config.toml
model = "image flow-matching model"
dataset = "cartoon faces"
train_examples = 101725
image_size = 32
horizontal_flip = false
conditioning = "none"
arch = "dit"
objective = "flow_matching"
cond_dim = 256
logit_normal_time = true
norm = "rmsnorm"
hidden_act = "star_relu"
mlp_ratio = 4
head_dim = 16
fused_qkv = true
qk_norm = false
inner_norm = false
patch_size = [4, 4]
layers = 8
width = 256
positions = "learned"
optimizer = "soap"
beta2 = 0.95
learning_rate = 0.0026
beta1 = 0.9
shampoo_beta = 0.95
eps = 1e-08
precondition_frequency = 20
max_precond_dim = 512
one_sided = false
adamw_lr_other_params = 0.0026
max_grad_norm = 1.0
gradient_centralization = true
adaptive_grad_clip = 0.05
max_steps = 10900
batch_size = 384
epochs = 41.1
lr_schedule = "wsd"
decay_fraction = 0.4
final_lr_fraction = 0.01
warmup_steps = 320
weight_decay = 0.09
adamw_weight_decay_other_params = 0
Rows from block 4 of a small image flow-matching model, named by matrix and row number. Rows with one number belong to one neuron. Each number is 500 + 50 x the weight over its row's rms, rounded and kept within 0 to 999. All counts start at 0. Numbers have three digits each.
After each neuron's rows are labels from the 100 images, of 14848 (inputs lightly noised), where the neuron reaches its highest value: "peak on" is the class under the peak. Only what is clearly more common there than usual is listed. The data: cartoon faces. In brackets: how many of the 100, against the usual share in percent.
# fc1: MLP up (model.blocks.4.mlp.fc1.weight, 1024x256), inputs 0-127
# fc2: MLP down (model.blocks.4.mlp.fc2.weight, 256x1024, transposed), outputs 0-127

fc1.217:459510457485548417525540465406580500555552399519465487550520507391536506485552460465580442506550583503510478492490426473514485416437534429485497528477519547418540522436410461449517538467447491432560569457592484577545430429436536490345397517500470573492469537480541595546578509471530523566415543450538523530408487429499439506552527480528431506519456542554490466481424481486524495506498
fc2.217:630506555461543537523490490549534479481569553459490474527469584558515528432401533545584555451370437539483524473411544463416476496465578574472405508528444450543551523547418552506468474585535558448500393542571375550530450366519476567543503488539507488571464497488539548460508522511483670533452454521497535532519449500577562577483564504522464499538519516544459426460433476455462467509513
peak on: clothes (95 vs 6)

fc1.261:494455488524484453481530579551552399511556453478452453527529458369509538512580462438513539508531480554528461495519507570557569507534483517502465418478483461507486475430444448564419546549513523586555420368535586507486439481529565417576392446448505452504469496603478465511478511518491455411454487490541551383563497468556442435528488543482461489469506495524528604513531488532559496484525
fc2.261:514519487510563462488505527382515453607496492442526554530434528469437500472511528546497456553578518496513513550497507538407403551437470494493510429491474524499447554530510459546467427508578526487468547595500526434565437433558439519527393505509571525512523511544531482466574350508528541437584448505497515546571518561515679413565465425484474504481487422532469504511463479536556462500485
peak on: hair (37 vs 9.5)

fc1.106:505485539454457446570483475527587540468558540475519547558459563343461537499489515471450497522514519493390548584582600497527444525469472563517561531577626527391449454523533519495574453515453537561476545517533454594572444434509533484484492535542599533447546475459466541487439514495489551423469548515497515474461527549414462493518549531507423403421460456561494597409539530512419558456472
fc2.106:486508475478426422512544504533569567484528531433498523533468554676426482545526470484533478547536510437377508518441558439510566515484484479474454498580457597551472449509535471532429440492477474596342409441509459520559479453467509527494518518507509474492487536462523515540480482600510565454533431487429489475557455538561483506533474482467590412519486494554487470382528502539438495398500
peak on: glasses (52 vs 0.6)

fc1.437:532446536473500606505514469517469492543449465462456526519516572532507412522560481469551488422451485423456498483516450420503418538452506548520557517431485459493518628516436542442523466463423505527419511458420538510529508511419491454522540562513447471512485493537468466534554337500509468506572393512609555568552491495549461532531581444534521540489451548489547452472499383406488520465561
fc2.437:524542443449429505551534419494460436483491519482556527503552466478439487478469539433538471533360482510410485480487516421487516449462487551550499529455552505486461470517578450499430526560490542514589530581487536500496471558459573658495527462510451558542350445461472472515509543386534577449536531491482498543478433471579578601458552513454457507479486556528547549541493479460455541525504
peak on: clothes (45 vs 6)

fc1.303:451483411410554454457521480486489468494449519507545562497419420526471422470545453506424579463452508537516527501476616525435366359502441447560530414568514475531521613545444517530540495478555572432424549434498502481490457382530487500488504520482502502390471412546449571457531500547523568510565531498431472572442498418532554490593524600587452478476514470452477549552500509572505529536523
fc2.303:521542550454583505431540514543504459501445538453727586487425507517484461431498440520450483509504475414501513520481511469521386435512609445461544495569544487518516609469444467479441519525535404444487479555494522515466536442449478531523493496553521615523495465517448587549463529457422575452459538447452472487464473474448463515539526553442560518537506464454480506526540488467469491539556
peak on: clothes (27 vs 6)

fc1.677:531447527490351458569514499458469534510494461502449407466525443418489416565468473461441546489478456465469472603484457484490498438536437565529518497493529477509604482490535511479481540466556513541527535401466622480454553535465492424493498499443501441520486426517465578624546439481487515518490544478496581453486525523578519451474519530473487513405494519524519486435549460565516499440525
fc2.677:541516548379529467466459510577617514526500585497467488457490479508461457461468455523536458425450474533475526583567564484413377440459398532465509481504485465569478490433443455451573414542483499488484588567490599522491564459431478491489538536602485511569444480489482442543606569560548507462559506505576441579499564488470463523497541416551457488493514529438537435485550448479467495564468
peak on: hair (38 vs 9.5)

fc1.365:500636466582584539521497443454573475475542469545538469569509533469413568493590586548494473458560494538609561481438507472456565589435528512506450576550490492420496474401510406466548569528413544515441407564433456554579427516571477395543482468375497541610437547473466460516529419482519435471495442557518551516546524582587521500510572548599489426456511474561503496553521488484464433446522
fc2.365:532603500527593478540506467513559484486547488488476551401586411508445556565496544491455564529502563482693443493462582490558523583438519489509550506529531554436528526613542570460479521465380466504525559507436563422548446526422497626461535535405523506437439566450405440485533597549478460453479481519533470441503559439448484500543538497412508443540517554541465455514471405529449570444564
peak on: backdrop (100 vs 63.9)

fc1.613:501470480501515501550512531493506518511487567474453593501531538484533577466518535454482484461518546528603518441485576530509451493452554463462432539493506484451400408442509390559579422468443398553477548535511416505542518552422481469530465588493518481485382404521536561523543540491569550473527554496535493486534438573503465513557494486421476447482511393604567535478504514589542552508577
fc2.613:484454544472550501453480577523498570545536533524448564484493631508514582555546465505464570563556491534648475485477551486430455412509509438540509536577524507576456445537544552537428333491410472537424482511480434452564592483680528552431514495498490480532416473472563585479571441529635549522409415500500508496493472463492545531541477509610506425464509510516527492547468521466561472394536
peak on: hat (33 vs 2.5)

fc1.5:520483488539540436558480479516474510645489560538494539527471515430511545506444513469498506499421441475501512430536471399503453507427498575464623420478575582521413572439457483531449520433470512614463580396509471503446475506447460491519469544489558447393375525546486485545606461547392432455482455529427532559479415518579595415557494449462570491508512488512585535445417526501505454468460
fc2.5:500533504443531489492505490524501469593473538440558583489548460574427469532518464543550480550480545516438539447420460459415487507469490480501471451450488509434468518551476410515559514493467485613471458477500511478477554550541467489456516447472522561481455517589484444456571472561429527442457523585580535456466471547503498418463466520477374469530522571449518524489471491466476446571527
peak on: skin (91 vs 16.3)

fc1.239:511516491465530480515503432404501460538507569485499529506440560453492518560551465575453579490599577487498410529496427501518439514498433560495532509629575500477549446455479443557504504444472438525577496509557504555462524478417544479504479541488445519440477466457512555631398462547496405482503479472465485513533494536543484509452562448519501565432482465466552568435456486528523437474474
fc2.239:505499502477569471509514455605487517494516540540462471463435503450497499524551442489460418520662472555519525498512471461515413527488494601452471471594438537443530509479485523476510454540498430541316498482539476427456511481641592552499550530484460522549418463470496504374444517494517405489488487474500504481469516469455533531511544537524499593538512428486492431451491516539508515481565
peak on: hair (41 vs 9.5)

fc1.524:484449434504469479549483480521486623420513616519497435525547610417429525527447554462392440515548601392505581601545549510481577507474477478546495534520512612505462540497429485554464463449560513426526519443485537472482583507580490524564477494490627485493559458447560552584541462477550504597485474442546482462458485509575494500491434523571550439450447532533524580504518522486501418505538
fc2.524:502511560504469396520518508526506583526534583490441525479523513578511532506413566605440513517523486571519460428590522468449531480447499448423507560538559451519545500578478562545490594480479555518485491558492608515519546488440480409495474507463557498466535472512533572422514589504515531589463512497475497506426580498442469602495387420468491482557492517531537537501544496439483559495459
peak on: clothes (53 vs 6); skin (35 vs 16.3)

fc1.623:529474480443553542544455541475496480540522492558480488490455377518513463533510512484505484461487493465453540529470486500455449561516481546493442430427495593556581449470611529532548530403471536502376488582450466482517504487522604424479494522559377489400529442574484441532519459541394536504511521511546500468496622483471584522538504570546611469508426520444445574539525502632485525418470
fc2.623:501435493484373495499533509505543528520539422416554466475478436591464492499568424583448525561460459477485381488462461552553448477471478523489480502515447533559549423502507423481404606514431393458614517508463528457482553488556542499510539443610467479461524479602473421414522437528397462564485425514460466578521522492475453462575443475472482489419506484446511555491477507508532454401497
peak on: hat (58 vs 2.5)

fc1.671:503568432514476541506462527492485462461502507566497510501484524515478478527583476550533403533548544571501588582474438597460496506482515469421459507499501565616441485486435444532423479416532460442516586622480474465538492542441500519418395455572525554505442528444447525547517589499556515495481526594434491553471531507533527508478421476494531574554446522603544513427486398489550456541434
fc2.671:585549606555481483510477493509446490465426524553517553505507530481522517460498527434566573430519425457496426546592556534521486512515466533586501491485539448454462424534537484520504557555508444493437453519459554543538491568491532568542556458542469498499455472431519394476484462452573471491510486607479468539524460543487457497472425543524504604442478505521529519489594520482494484540494
peak on: hat (75 vs 2.5)

fc1.767:541466436512454500524470532460583489469511515495486455474528577492521460477499526464404407487526538502503582459493493601484458563451490397402531452502550516552479419509537416505495463418474508542563519485533520409528583498510564561647455402448536533449459501432491503547477508580500588481453501512482529493486536508552428464433576432507468472469460555519522511596473505497490532539537
fc2.767:455492560563549492491546544593521509498486499535494571448451574475572435486484612579483468465467555480508515431530576557524459529489479436560430508506446516450512460563460556441585501500489388538491501554551456490494608546516490508488490388520460501536482484424463455546507461396510505483444427487451483486536521516442515456505581457510528510529524374526549504537490548511506481453541
peak on: clothes (53 vs 6); hair (30 vs 9.5)

fc1.396:447546468421596506464517474440513580434548465453473545598474523546530487440470488505427495460510548512608547505594596530435595423574484440474454489450520503510481457470525472535471538464408545409567584458486505443548544414489505463465459457462514550529582478528487614593531474493468505480519521473428479504386570502502452470468433451476469537543488540533454403637530536497528585542446
fc2.396:527513570424446458484431542494574504429519505565490555509450546496524427546520592451467484379378528467570439477526524518510604465517502506431477591408459541401434536544490436502497446479456470528603483526465451498533436570464569536417446573514544496446535574563532549456523504442515537546578513513528496473518457484580534518448455466487558479484519494473428588474545392482521397516533
peak on: glasses (37 vs 0.6); eye (28 vs 1)

fc1.220:502471489471526504561490549492496530568481500499555544585590636513514491362473562462457480490427503391543521484562499512454519509573500482423437482456458445517551521601538493575485455560528491532473504496500474502477462504452507525535461426504495547648533332569495490500431472533602549540428525470446489517468465471537484483543526486567555447497533355552503558530466501499505531508523
fc2.220:530480529493429498564484536438462574437490493462530542491567625463486501474472599456482484471454454480502493472508431491552641507566491430413558430469470503447577550483468546472550478438613589453677429492534441491541468563461503445543529498421480497465567625466515455555539469464491405470655534421430518531547479605561529487510530487465548510537515511568457542506454493510526495486590
peak on: hair (34 vs 9.5)

fc1.223:488507577576482518517469466514552450549473555493465470505500562554439503491393552549482501502518607545493553542616504482595573418579467421574502539575480559575478413424588524515556449468512416624452439524486525552512402494527522493550427466548558449406534456440393559489510446507510522418593507477474500431514475468544419542498555447518438583435489485511582481509539527523524534541468
fc2.223:591558448470571479487463460437532466504517526582521499458474482484465538587495523516480471479482451512552444599566527487366508464654466484478562511557495498399514469593561476407481470523553599543458570480475502447497421490430486434580587482553519465561510532452400529499542568464506495403541482488518504537513503470439584506439572579542527562500469454485556482507532512540570452567477
peak on: hat (38 vs 2.5); hair (30 vs 9.5)

fc1.328:564473547502534386540506491424466485544504563491512521462445488487564497508438549466526466356489532458522486439477548503547519469463513493424506440477490468499444680438566530409411524612484428490525615392545513447515471472494550467530525433469507456470557545495544560493487502422508526533476523538517505544503481545504650348565466519549421541573409526486564518565490444525374495419488
fc2.328:413533486513455547463507470444416449436583522545539453507449616482486566501576525502500481463442515418427439485519542497546567468598464464501470507484492488525557428504443529534410482542488476546569433600584574431464400449520539503456517465517508545503458492546532471484511499500588585362503471514499405509462412548449552588456499516498483427454342497560443517565506508502533539494498
peak on: backdrop (100 vs 63.9)

fc1.544:514473514464508489425518529525466544558486440459555493483461591428493569450569461476471523486487478504464497538488489542585493544431512459565421532491549539408540504498524433498542510493398388469505482469602399570468556487529613495589452467509463538491379595550480504478503554472488568514442471438522473558529415480485544505549559502557505539483562446544431521515488489540397491481502
fc2.544:450496503506572461405599585505561430503585401539514539495404439622482519497448491506392517578509528501479502507477432571523517494469512495479478496473568522532619502508508505442415533444486535494540502551576499429461514530429486536414537557544447434538476541547500398531424377539501583499420528468570535515420521463411458509542570528444522533493552531518469421521555500516486557487507
peak on: glasses (25 vs 0.6)

fc1.745:451558457502415453403495554595525468396513520523472433469474476559607525508452529451522467498511470417465579536501492481442478543509525449605494476475469483538508526483483629485556515538559444501525487431486491505489452630547531464461467490441519511499511524496459572488496458547518594395476529485498511490507523479547544412455420532564510475514430494516571395535525478506472462484451
fc2.745:536457508531521512431578580579541448518440563498535510586523557508535640483598456393580514515546556467483629456591506476533452445440546450446492535560498408601527477503407513432538508525454600565559455477542460523502482474491483531436451588564408472503496499441451520452470501486508565547571448562419480510464452459475459493567383491514525556566479480452414613532569550448419503480503
peak on: glasses (60 vs 0.6)

fc1.616:490569479612508516462427409480497442483468556417504493535436397523488537519487453519509507566533442496461454604498608593512480477480480530481434538506427491564496401427391489531436565562476530460485582596477589534490536559514527554499540457528471464461440429480529564561615498544529513526441544487405516483531541525552633402466493539340442427502479523571538528570425369502518442536572
fc2.616:537481486507546489505460480482509531540476524548492463538517499465596512484531488594625475530509526514452567527413513360477546546566492652568510589393457473484584535574414566509591451506524512481570426504568452462468592441553510496456506451488515503487468504505560472482450520454431488482573424456499484438467479444468540434541524445509517416484532416480498471563477414525535445445462
peak on: hair (62 vs 9.5)

fc1.210:537469534532527497521526544492522611638490485483601558448560434552499471418478432523344517453519544413465495566386456492507528496573503457465609541476526500538527550461480547456548454531536471475422544472408521419482509409513445468540514494520535660382457535455491484545537475512570424492494553436446532545384538431537536480490508496465468483516481532453537489427524443567490490479547
fc2.210:453558509530374504569509542553451508525545481496582484531545505459438482458535454564440500623506439501503524472466444555516509482443555460521399550405504442418401579547507465494415556497531379527504484407375542533483448458377521576514483464650506515508556484511465502603542482463540467561447529450467469462495574578553488509494547542547478485516560556507516483507496538526546438501542
peak on: clothes (91 vs 6)

fc1.662:435460446424522464513472526492477541513380555451476467453574525486463519488543515483559521546509502433481553550394627407481477517516513500535541488534496426513431533482479437477492463526529502455466498420509580469477491407539490459586454465533498551510558480485471468384483476469614676516527509448496620464472461455543481513550512490431516484434489575443557537539520460572459506532535
fc2.662:563445502407518558511510558507544522533402492523522503485525504482460481497512585549524451475449489551467511571562539442565453495513548494443510489532486560590491554434458567520521520510550558497481574605567508592490481480453545579497539582540498479533588510526448584495443602526556610439498501539511493450517529447418546496500484438502528421518481534458479513444493465554493524561557
peak on: skin (100 vs 16.3)

fc1.174:514517561416469427551526578520567483400450572471499498542465486517540478510444558499509463392504512468524504490551469540494513532506539575472463444481503504485406593517596479453538476581469539448502486468468514482521537532502521473467461440551499553498620543464478532459541451490439582557458519545522526431483565483464479383557512482569408546561556582423474455458547579446544505503491
fc2.174:470474496484549525491464448459550482431514559502497517460437504501515523498477555542492548566484514453443463491584582505509540508485500436485557488462532418453397488499454460497549525472454531466546350572519499531532440433512536517437512428458478419476583549497417336588501398510472465491569508503467469542508620461519517420632412485495520486497548503527534534676560566510486526560500
peak on: eye (85 vs 1)

fc1.667:512454589507436478534498641466477497520598532562485454518488461562411504479372538503467560532569491432486514494509508463500564545504557461614550550505516486622479367444553496512507481549531495444542512505489485512550473382422466500467522501494564509376566481441478554450465476524506523458531551493472508512547603522476495520456503462476468480498466525480378586575478493485585540578463
fc2.667:468521474540447496524463591527428451522553573537495490508463472478482530524423504477472386524481503543495525533522473396443526488551527479402405597518462528400449424513578511457520512490515508499521467471462499536495433395518469538514510474474499482557486476463505554495482549418489499494485585558498530502527592503493517581380541586512505448506486514386412489517460494555515484572572
peak on: hair (60 vs 9.5)

fc1.445:424487513462590493537438462536482479546426523462636571458502403512466436443573505454477448489484557474469507621489482526489543464556535518487473603443502544462463566530453497486545476602563492486492521564540523460485466486475513444453410526534497631445467508459479474585555492532549425464544489493457489514383492485502618488508462512487571502437538487449488512454506531642538490451597
fc2.445:461502537454488494563524475448480530603417461491595545481438499488484484435543525526541604582467469514474489517530463514533517537532500511492590555449559497525415531527506504493492538401532523469527455422577600486473488351507462594491561524487430546476510499461522448399545522418511512481520550503437541577439476444420437541463421441569565443546486558458409555526474487509544519470554
peak on: skin (66 vs 16.3)

fc1.128:555476473508490525491492467598508449510440511503473441495559430545430532476415497421459514450488495517457506429496453486492580517486518555485576563556450520598455483527530470543553509511580476510433526545501478504512504567546469578482639514507551499469389514485466371428592470515510625438563509491494531494523478492533477413469484479509492486502458517484494547463503552456447539463509
fc2.128:474577526485415525527555477472521410518419566478564573506586503463469576519518522527568435488591501523454485426438482410496549422518474521456469543506608469457495518489480523571484500531571567507577505422476532504519476406488473524445415560482546493490380496432548345502519565469504567470465483472522469530398500446505444429428483488518579440517479536486430468534489487496419461463502
peak on: glasses (93 vs 0.6)

fc1.15:465424488444549533532452520506515479501574479490444505537530447524545451543493404509464502518407415468520371589450481494520513555463505546465398527511414460516568509474516501494529609512540638436449503485539596474456536572517498507542546467488548419527440459406455543475511469569496484571478445464480473564510498491502465503509559390482488432525512590451483470612553544544508512498552
fc2.15:533520438542403556509482482471519461520522506457509481457508507453555495448435520450437515392389552522509501405507478451557513502605529499538419448514574539419544433532448428597414487473549539536555484471514470489450479570543423563520508563458506500561570474351508531599578489494469528612458482508484466421429506541550522505394493538483418498484477472429527481556513491450609428541555
peak on: clothes (78 vs 6)

fc1.737:498580482495544547471504473518501542498569424572500531594586548509560444450470532482486497522574518419539551563462379492489450517553532481480469466470540519584566560527475515445576482562520492478427542531383493470470459527478502553623485500459531543556487575473536556504417478521526521470529553475406471501489580377472479468568569479522413538475491468512580481438509419576518433490488
fc2.737:453555549455588546473501468397455583521518471536482489472515476462508410502484498471511458523529484548543443591563481469543465491494470580511525492437525444524579500459464460443535442439492465449542460529411521423486509596405472489349488511480424518491544475454523553438407564511500490476524543547460502491488464617454504501474456521500612542483491512463588526458499427498529638539451
peak on: clothes (43 vs 6)

fc1.52:561543525505527443442539585513510466563393438545507505507513464464531582528574492450569534556540426520446528572446553451488518585527582522481514580477517517515511542463504478495563571398457540571487506429452654491500516456440627566478467462510584481538517576505486528528507489485448516449398520483451471431468536525464531502542593577513442492425418454483498577556452603444493518381473
fc2.52:537485463524482597465567499454510454468544512553518502500469469481488459446576436500453466507418632493502349520481560527500529469489480434468565646491503513545509596539538465531336561474463553409509535573578605573501470455416483539557532593442482533412567487535555481462499426484461480486559436475435502584531556517536469490491509483480450582493478577533393594583528561497500562451481
peak on: glasses (59 vs 0.6); skin (40 vs 16.3)

fc1.573:519484509501506541443554574463445459591557437482460423459470450549473507509460416463426486502594509512498528508468427476461544521576474502467573488580471531437513492451582415552574535497488383462548504523595571508513558427529456547527535551539530482525365546523444531503564474510477520416523459525532514570466482490461511496488497456478431557487540479530435464427550540532507434415462
fc2.573:461491516459486514515399587537427434533561451505522532576517528522467494494441432523514513481609438504517509525480424485520523517537449515559444493643528440518505497574569551570467465451442544450356532495611492477542580498396401408477467544498557464495455530498469532544582507532520526441515470499569444432547463513524488538495460526516543558506498449523413650422569533504519525488522
peak on: hat (48 vs 2.5)

fc1.614:546582495533380450491483462492514465515515461520520437505517466559475509368446521476561525496479458487517508493434532486505509495421373476518532442492463489542503580456525504480460526481543486532543477522502460485482525560489495482517520533499425458539452421508509506506468597476575402523606522515502458470373610532479530520497549552465575497497524385501450520463601461497518559407673
fc2.614:547495561547513478495412476504527445575511555408506548542487470528544469549476505480462458584403510450475488461477514539500474518432516535643588545505585551538531560464508464496528541522430440448590538534542511457497539516513529507486548532492444565495519520525487419460527453527439509596551491571457459592373518404499492501516463377495549497454590552543475547575555548412511502532385
peak on: skin (47 vs 16.3)

fc1.719:503476462413581474448479499428451498479467563534496528607503573513542497412468518470469461501495540497471449481544525477467540553482546631391536421486575502590500523458518482547534433549558556530481575564511423530534426583482442486583532525577515463430524475503512542558437487482304537469526543539462438474531488485574495460495465527511468463502559553496485524494511490405538558635537
fc2.719:542440538426519500493426501469448548493499506396501487444515468518549517559592477565552456479465535542509487468438521529619609469477540505563475481470508563403500483540570545515469535402469414493530420418495471477457533504501446537501500456476559501479534543527581535509549520543397365502441494534447512503502499503506515490529441474534558500457537484497463573532607488420489465553455
peak on: hat (74 vs 2.5)

fc1.226:519442567553508447506483528516441456437484423421423504506510524504474473545471439505533442486491488457543556490408524531456484423441508571519580617476600515529467530503508491407504654463454503493475487448524517446492449529523465468578524518430488547573396482556466461504515479545479385471464544452472474544425567420534532471471526379423505474463557546505531547507568556600482578382460
fc2.226:507540434534445621469522468530446491540582453465577463472492573497534467409398403496313565525502478471541489486530475603500618446521432416580483496467483455576475546465503512566506559480581486462582480466500533511464389513495511524428512464487528504497503500585510515498584519409407440488485421482478390465542539486479495433500522589517491427580505498478533526549515506545520464432465
peak on: skin (83 vs 16.3)

fc1.670:439476443436532500596455547474528416495576593501563511448543474533521560560409594522542468400604579438547540517535550445494588487422516562493541443496379537411566572471569509497392581566492456473531511392459535502539495497452553425477474538550468532485537489512558515443538532463594506456553493495500577510416536535510479392477492454513480458566467442421549520504455479534445506375493
fc2.670:418416481451521476419589464518394473522595564521466471457475560481445559456520511589503514465450425547438457475488505526486543509484458528514479491491477485493467539528514547526558527413479516481503432607564543434480493453471475517495519550501563493507395488531530640520488491485566503402632462511549449462513573566482542583497437547467562491547379472460526447581465505511476525429510
peak on: eye (64 vs 1)

fc1.288:518513426527552441509493495495442468539522486519464577442512468518416507495590497406517543531450583424473423598509404504495462529573579458537492453532504476605452458547537427546459579415429486465498485605447515516606518489438452517580483559453404526538567431532574541428540513509489537554542543480448512489592467462583521478543479497519495546492455554531546477535548567481543553544482
fc2.288:492501472556627438539492421526418512462506546583497503511527513567510499501521551534450463509471482461508471563519555566585483602431495468477488436449471506394513528555534553640527491525415509548518520402429528505603477467519506571468448512496465498496512486523547493543562523470526464464503516440435486450519530461525487463549452499515513445548448500529613506501641464504490534490500
peak on: hat (43 vs 2.5); hair (29 vs 9.5)

fc1.4:487452584460502509492485443506516503474537496518547379481473440515453509488401635510540514490482493514547592534475474529591516505434518549536439481508497454551551487490491575446514460516546440510499504602503479542526412545505408510524548517515473598427583549500495470493536492496556498474482399436508516383535524526542430552439471446450476491525556433458491580414468503493526497461559
fc2.4:538569498533458523390537512542519580477612465541471503503459472489496487591500542539527525523449481388504510506532460583422537487532493513424590507456448526450512501501595502486464489527542439453516482580632540526443605485447585522532462604536472421461447540513422512606521504465575502504569554501447524437525528482504580553499504503542527506514552518474472516410522513592503509589513
peak on: hair (47 vs 9.5)

fc1.12:506503580526580482598464502589583557482511487617510485541488471558465507574538432469492445512483516430515544551490493458519401460528525498486475552440452443437454517494547500579499496457517431455495529540508502514427480521494422502536542534450515449477447392521549547531414499476510433572569436499489516579495476580511526543575503472461571490416542532607457513371576423518472501439496
fc2.12:459499517496531476481471505442530589461507504461475482474467451502467383557431517533520373438575452527586471475522435439520526456473511451465533556482491554484465460507501557448555490559509478440492506389490495488536487559381368384492445515536460521479436481409415537476520543587535510486525460532506494536539554422389435539490485510523482550535470533456543497461506524522460535443478
peak on: skin (68 vs 16.3)

fc1.516:501522554493508565491453451455502495604479588568541506459497469522498513495481544552541536464502510396473484512589478506498495527560525537461422430527459562484416491497448578636490434471539415564513446515394490547466436403509493481493521448478572508450551525558531454528447461561518526502517534488588498436571464573428551512452628452540494375517525552469545610490551499452503522566465
fc2.516:517519429451489642547594447455457554466425545444469466536524570538445546447482532469539450554467533536512505516595558472500464552454513486570548406557537444448430438498528458582462473519500539529510587478416454472473453420436457543554526518517515471601514480491539428459374555394509536469409535533529545540501514415581511503446624551491458398563463513511476458481498506495451520533545
peak on: hat (45 vs 2.5); hair (29 vs 9.5)

fc1.308:478497468482430463531422459409535512593509491517517543535601510481544439537494434510402494537586498535521558555490475530404528608528480482467543544493478502529464445443457490555470581522534488535415499553531564564599592417551585489503524561523460487555502361482542459526468481525437475505555500582498497438490551541509345513579507471484449494435519514507510520497572479514417500537574
fc2.308:523433576516456488494435428523579473562465516449530519458504522471567395501503458553485543447483526464450381517548461560568545471518427455452443528483530532467491485487433576594438540439495523470631470442570485551607568413575501441480503584569526513472592471532515438433472344484470491537495436538490471580464566503527531554569532462480492551475531516468538528481662439535491410499512
peak on: glasses (39 vs 0.6)

fc1.761:456441524445440471517502605504582518536493520499381469506527494493528572439590528506462532480506505469478514347525487354567547505522463568486551573445653445466476449516493604511549578530454459538438426543483465546530540527450489496397498500523539431425452482548531429509525547566389456518458488546519470500546473538600505462497506502559547573568423525423452528481480459520420478447442
fc2.761:485548515616557552534497538495493472570446540564590484559505540484535481517480501544444499510584435524560496466535470459533375506525417520468536512492383530568403390426533583525571536512538596497460528491495465462454513519420441526443509532458485536538392475592477493504437451502384469503507592497487500534450510401407475596526492481435434494548528531491567487514463430525514573568579
peak on: eye (60 vs 1)

fc1.388:457474511487444552427537546558543493503515557495542580460517530522496530439474536539419528507460581475509510492458571405515487517450539549515553531529465485422457595585499500565465478447522573452465513502482546474445536449544529494548436494589492538432505470553507494565551472512426601541502462513426559450526493481619508550509497603601440438425483430373476486486517512513509532473538
fc2.388:531515430456553494456469548463495449494527626486479506567479505504502565449515482499436474477487448537467507611504544432490484544445497547447575515584482506597496646453495495542585479572561438498519575537538524558502531426445531501458538445573509541548413443497481566395560479459496598503541483481469508511491531488505486571504519424457573399606539466394448472560494533592523480439529
peak on: clothes (35 vs 6)

fc1.699:431521510464495544446504455573470399512495455502475486486454470476468485535451502455576485585546484492491488471447352564474569437459464513483585487482470492449529482549503546581481549414472457587533566517517470450485452565503407548510407520458568539495496528513448553391507506556484607492519493455416532429543499420501529540481396446486479476518520505498478486566484583470477551506488
fc2.699:545496493442484552479503459423494465552507457493517493522484504540467479447500484546589505401544516509500500498464351567513529436496485510476391448473484518520512498468522450552537523584500494578421458478559417549480475612516403419475585530486542474494444506522458541617518496476473557505537439457449480529477520583479481556495391566535508501468495485503479504553514581524451445457485
peak on: skin (44 vs 16.3)

fc1.600:464471452524600560462470439503591407454496533523520469404428552492464472493597498486487507561495666518504439508481546588470356540495567372500501535517519515510444501482446439504452482514441440536549527555504453453487537535453505456542412499414459501490439502578512518474521562467534498445453434556579469528486439529521498478487623449509502525482573441577417468537416533500435530501516
fc2.600:480537526440491461607477539501392476488466547508489540593521466498395471485475490558453425515496499492549499465579504391519586598488529533542498519508494550552453528436537544467525526581458514547513439522446511500475481507466508487520448571542472514377531539482497548526539481527454553545520537529536440507456524492574556409504501485531630581464563522516457551600552558483509473511458
peak on: clothes (100 vs 6)

fc1.208:510498573549577445527517535496549522529528484436559467453498480594474475478456520479372509492481531509531519489490525504508527435479481531445550525480460533551519545499366555555445503479529489535537512424545439532508467466521466476561477513475500548434458449492574531534511462484521514458550465425509519529436502470409480462435536471561487495505430571506492562478477506599422495516589
fc2.208:480425482499483431437474503483559460464509536561426536470527414420526478549485498559423533524481452462522448471425491447508512472544499557471508552421574541516471571491483547446512526499596476522511455521471550511511509585522490508527555492611534439468433547484427460494580499530498526501503526491542501364506400511522609494492497495505493516453524554429454447457461526577487551460451
peak on: eye (71 vs 1)